config.yaml
model: "encoder-decoder image transcriber"
dataset: "short English words printed on busy colour backdrops"
train_examples: 90422
image_size: 32
crop_scale_min: 1
horizontal_flip: false
translate: 0.12
color_jitter: 0.1
tokenizer: "char"
vocab_size: 30
encoder_arch: "resmlp"
encoder_norm: "layernorm"
encoder_norm_position: "pre"
encoder_activation: "star_relu"
encoder_mlp_ratio: 6
encoder_parallel_block: false
encoder_inner_norm: false
encoder_patch_size: [4, 4]
encoder_conv_stem: false
encoder_layers: 8
encoder_width: 192
fusion: "prefix"
decoder_width: 256
decoder_layers: 8
decoder_norm: "rmsnorm"
decoder_norm_position: "pre"
decoder_activation: "squared_relu"
decoder_mlp_ratio: 2
decoder_head_dim: 32
decoder_fused_qkv: false
decoder_bias: "all"
decoder_qk_norm: false
decoder_parallel_block: true
decoder_inner_norm: true
decoder_positions: "learned"
decoder_prefix_bidirectional: true
decoder_connector: "linear"
decoder_tie_embeddings: false
init: "trunc_normal_002"
residual_init: "none"
optimizer: "muon"
muon_scale: "spectral"
lr: 0.02
momentum: 0.95
nesterov: true
orthogonalizer: "polar_express"
adamw_lr_other_params: 0.0024
magnitude_pruning: 0.5
steps: 10800
batch_size: 256
epochs: 30.6
lr_schedule: "wsd"
decay_fraction: 0.2
final_lr_fraction: 0
warmup_steps: 2160
weight_decay: 0.01
adamw_weight_decay_other_params: 0
Rows from block 2 of the image encoder of a small encoder-decoder image transcriber, named by matrix and row number. Rows with one number belong to one neuron. Each number is 500 + 25 x the weight over its row's rms, rounded and kept within 0 to 999. All counts start at 0. Numbers have three digits each. After the name is the row's rms in percent of the matrix's.
After each neuron's rows are labels from the 100 images, of 14848, where the neuron reaches its highest value: "top examples" is what is common among them. Only what is clearly more common there than usual is listed. The data: short English words printed on busy colour backdrops.
# fc1: MLP up (encoder.blocks.2.mlp.fc1.weight, 1152x192), inputs 78-116
# fc2: MLP down (encoder.blocks.2.mlp.fc2.weight, 192x1152, transposed), outputs 78-116

fc1.142 115:500500506498481500500500500500500450498480500500471448515500500500500500498500492468500565500499514500466558500485541
fc2.142 113:500500500500461483500512500500500500519500500500508512500500500517500500500500561499525500500500489500500421494530500
top examples: the letter p

fc1.7 103:487500507500510489500453556497531560500479492500500460510500490491500508500500500490505500500516500504479476482500500
fc2.7 109:512464500502507500498500500500500567500500500500527531536500453500486563516490553478500500486444520478500500500500500
top examples: blue ink

fc1.604 122:562500500454500500501497509479500425512495500500500502539517500464486468514438472480500497452531530551500500500545537
fc2.604 119:500466500500491456515500500453557461550500474500500500504492453526500437528500500500501500489488500500544489478461500
top examples: the letter e

fc1.665 137:500519515510500551500500500500500545470456524543444498500483514505500463425500500468500447500500505506500547475500460
fc2.665 132:500500478501500500482481500451480500508500535500500529496486497515500508500500536476500544560500500466500519433500458
top examples: orange ink

fc1.296 101:500505453446500500491500457500562500569445500500500497531512510555500500467500511500500502485538500500500500531528534
fc2.296 113:470500503500461462510554527500500446551508500581480500500500500500500485500491500500466500535500475486500454500500500
top examples: the letter e

fc1.162 092:500500500426500508532500500500500516500500500500500428501458488468496500516479500500520515528500500500494506500564500
fc2.162 092:500538500500500500500500500500460500500500500478500442500455500500456573507489534500500500500476533500512546500529500
top examples: brown ink

fc1.589 126:481475529500571500572479505499500514493500500523571500500500551553500500500527500500500500500464500500500500470486500
fc2.589 133:500500503506503438500500515487577500496458496500500500500465500500500500485515500500500465548500471442500492539492500
top examples: the letter k

fc1.371 122:484500513500500501500497500468500533571500484489500500500461500500524457496500500490515470500500579524506515500482500
fc2.371 119:533502525531500461502500500499500556500518534500500500485500500529463464500506500490462507500500500433500500506538530
top examples: the letter w

fc1.54 019:534528446459500500500500453500515434500500500500486430500500500500519500500500500497500500500444495500500500458533492
fc2.54 023:463500458500544500541500500497482500500500500500510500500500500516482546479500538500500434483500534519500475449503500
top examples: the letter p; yellow ink

fc1.37 137:517500500500500500478500500500468500573500482512530552516500509500457481545500544487550498495500534464500572500509471
fc2.37 149:466500500534500526500577503500500569486481539450490447500476455500500505510500510491518500500450523471534440500500505
top examples: orange ink

fc1.459 119:510500463500500500499500471461483472500500470429500541510457473455500500500552548529500523531500568513533500585500500
fc2.459 119:500470500448500455500518500500471500465500500491432500500500500489500460463500500500500547496473500500500481500512512
top examples: the letter w

fc1.732 146:500576498500464500492490531545489444500500531500489500500467500500500500526478500500500491471487492500500466500500518
fc2.732 150:486500500500514500517464500500473494513500499525501490500500584500500500502506549498538500428503500473500493436497447
top examples: the letter p

fc1.165 128:500519500500497500502469491496495500535468500525515509500497540501450544497505462490543512500468500487517500500521522
fc2.165 145:500451500486458516499511505522431523498500500500532522516491473491500500500494500500500500500500523484463500481450500
top examples: the letter p

fc1.191 059:500500500483533500500513500500500500500474480527507470500495500500471500500500500524534444474493500500500496500488549
fc2.191 057:495500472497538457528498478500500500500500506500500500511500507518500514454531481565518500552499500506436500500500528
top examples: bold

fc1.97 140:461467527508500546500562500500512500491491506475525491500500530500500530443532500439473481485500500459500440500479480
fc2.97 130:500500500483500500531431500468500518479469534495502500500455500500500529500510464448489510570479482480458500500500490
top examples: the letter o

fc1.624 134:500570437469500537500500500467422500505474495567524507500500500500500500500582454489487509502500500500500548500476455
fc2.624 126:502548500500518500500500500500437500500500517500500500500451500500488500500444544500500500500500500500495500496500500
top examples: the letter k

fc1.373 122:500500500488535500500500455492500545441462464532551500500527501444512500500500500506542500463500500500470481513464461
fc2.373 121:500492514500500500518515553500500497473436495500500500500490500465500530500500500568500469500520532492437500554500500
top examples: the letter k

fc1.76 128:498479555468500531485462500476500460539491528500516486500517543498490462444455500500523500500500500478500500536487446
fc2.76 133:500533500500488491478500500500500451492519500518500509483500519565507511500547500500500500488446499463500532445510500
top examples: orange ink

fc1.696 117:500500458500465504482500462500510480475500476500458500500500500487500474500563489500473500500500526500411451500500500
fc2.696 112:500531500520508503503478484500500500494500500505475500483473520484430449500434500500473500500500479500500562517470564
top examples: the letter w

fc1.689 156:500494500478504497500481474500495491500519477503500500500523500516500500528500553414500500500500500500504453579500500
fc2.689 136:500500500485500471503515521462500582514490458500517529500500500500482518500469500488484500500500539500477468500526515
top examples: the letter m

fc1.449 017:500500500527436482500500500500500479518500468500500429500500500428553500500500500545500500562515537535446500500500500
fc2.449 022:500500479500533481500423500491500500548500492535476514542500502487500500469525514500532453518530500500500500500500459
top examples: blue ink

fc1.461 158:500502470471527530500500553500480499520500500500540495500490500536513469493500500470500520500500500458503500549458507
fc2.461 152:460494509502500503500549500503516448532522500499500530500517499500500517500500455500544500468448501500467525512462500
top examples: green ink; purple ink

fc1.491 118:500485500500500500544509500520558500545500500500484500500521522537500500521534504500500481538552500537474453500500500
fc2.491 135:497518487500543513492504477503500500493500500489500523500500500502500499501467500534501500517504500500500500480500523
top examples: green ink

fc1.4 113:506500457422529500500500500527471500470536556500496512541481500526453519574506482500500487500500500500500500500487539
fc2.4 107:500500500554530523500494469517500584468433444453500463500500500540447500500500500500524440500500471492500500500509438
top examples: brown ink

fc1.51 127:507500483522500521504521470475494480502527578500564492500503500500465500500461490441511498493500489500500508528500503
fc2.51 106:497549532500445500464460550500500460496500500500500464500468500454500492470531467500455500500500500536498500506526500
top examples: the letter k

fc1.163 111:477496500500500500500500499480500530451500482534489510500473500500500495457483500496546500500560468461500500500467500
fc2.163 097:500538509500500500500500500500500529500500500500500500500451469500505500538500494460492468484479500500500500500454500
top examples: the letter a

fc1.272 043:498500500476479448535500500476500500500500500500492500500481500514500470511500500430500489558564560526500500528500515
fc2.272 040:498500500510500484500500500500490513500500500500502488484500548500519474500436500500500456500545547536481500500576501
top examples: the letter a

fc1.560 139:461519500472537484492500515471500500511512500488526529549485500457496500517554504532500500478508500500445500500511500
fc2.560 127:500507509486500500500501481466553500499484500478479500500500540500500500500543500510475490500500500500500499564475488
top examples: the letter c

fc1.526 110:516533526509485500500500499503500567516500466495475500500500446500424500500532546494500509500533500509500468500517500
fc2.526 112:500458450500446500437501511500500452450483500445511535462500525500500500500478500500552500454437510530500500500500454
top examples: the letter w

fc1.649 132:469500538493487500530500511500500546513482484500486500486484523528500500500500456499500451473469494500500500469500454
fc2.649 122:429426500500540468500524457500498500500500485500500500500500500532500533500500481500500500500548516500500500475490500
top examples: the letter o

fc1.219 147:500500459502472500500527521500507500500536475463449500500500519500531488485511500500505505500500493524507492512526538
fc2.219 153:515408467495500478555500494501469491498572500500466500500500470535513541479500473508505565447501500500469500500477447
top examples: the letter o

fc1.235 031:500500495457474451500460500445526494500500498505500493505448500500506446500500500538500473500478500466500524500500422
fc2.235 030:526538500500546526501500500443500561500500500508500487500493489483500500458500499500514517500493500500500500500500500
top examples: the letter o

fc1.3 112:500530463500499468500444474500542500509500481502422500500500474472452500500474472494515497500500500500500527500500559
fc2.3 111:472500528500497500487454465542500500490523500464474487492478543500449496473500453500500490537500524484460500512555560
top examples: the letter k

fc1.22 125:498460501500470493500500464500493500552454459500500496500500481500500542500500428503532457500500500500445500500579508
fc2.22 123:500534500486576500500500554497500501500500543500457500468480500452473457500534500500566500500556500520503500500443500
top examples: blue ink

fc1.334 131:522505459498518547472470508477500472491478500466468439500522503510500447507513504500464497500500549507518500500500513
fc2.334 126:429498480482500473559500500473561500500500490500525475514548500474487483499489519464511487518532517500499500500521506
top examples: the letter p

fc1.556 114:500540568513500500533519500500534500480500520500447498498517496500513554500491500444503508557514500544495495547494506
fc2.556 137:500576500500515448500518511500480502500475500540508500500500454461480500500492500514485500522500508500500500563453500
top examples: orange ink

fc1.160 029:477511450461500500500440434500500458488500505500448500500500500455530500485445482500500500468474500500500489500528500
fc2.160 029:491500500525490500500500497521500505547500500491488500556500510500453456500500500500424489539500500486500500500500544
top examples: bold; the letter e

fc1.527 018:541468500521492463524500574500500503500500500459500462500494500500500500500500530468500555500500504500519513476500500
fc2.527 021:454500447501500500500500463500505513563503440504539500500518500500541537478500456558556500500500500468500465500446500
top examples: serif

fc1.230 114:464574500499500485493550516466497543500572515491525572500500500502500500529500487481500537471500478500500496473529468
fc2.230 109:519451490446500552500496500552451500524500475521460507457499546533536481455500441495500473500500535500500500477525500
top examples: blue ink

fc1.705 129:500500459500500510496560500483437500500521500526500497476500500543500520496498500500519500500522500534500516494500500
fc2.705 131:515475511523500528525500500500526547487500502500519500500544473574505500500500535500511513500562481500500500482500476
top examples: the letter o

fc1.496 116:561500500408500554470500539500544475489500500459499500500509500500480500518500515487500551500519483500479539500500490
fc2.496 120:500512500460497500500532500500500477500466500528430500550500500500500564500500525558500500500462500474500562505529500
top examples: the letter c

fc1.419 125:500520500526415469500505495565450442500500473478500512505529500577455542500504500540500500500535489500500500500490500
fc2.419 133:509500552500500500462464500549456529500500500469500447452500500454485515500500464500560500500500523500524500536564483
top examples: the letter k

fc1.546 117:465495504500500454500509518500529500491500500458472524471500509492550501500500576507463500500500540500500464513475548
fc2.546 112:465500537512500500500478474480500516486470500510583472500473541582500500478500500448500507478500500500495500494519466
top examples: the letter a; capitals

fc1.181 023:444533500446500500500462445500500475500500517524500468500500433480500500500500500500500500500500535500500500510508531
fc2.181 024:500500483500480481463458489500471528500522490500500549500500542523477500500481500522500427552500477500475543492500561
top examples: the letter m

fc1.397 026:500478494500502500500517500474500500538483500564537500471500502481496500500500539525572500500527500500482513489500500
fc2.397 027:462500478532500500500459500500500573500511500500500512416500449500491533500467500553509500464492512470463500500500489
top examples: the letter a

fc1.44 144:534536547493500500474524508468507500481444500446551500500524483479534499515500500508484386525523544538500500500462500
fc2.44 135:500500500454500528538500520500500497500510500500539488500500501557567446510500500484468500532435484500500487488519500
top examples: the letter o; yellow ink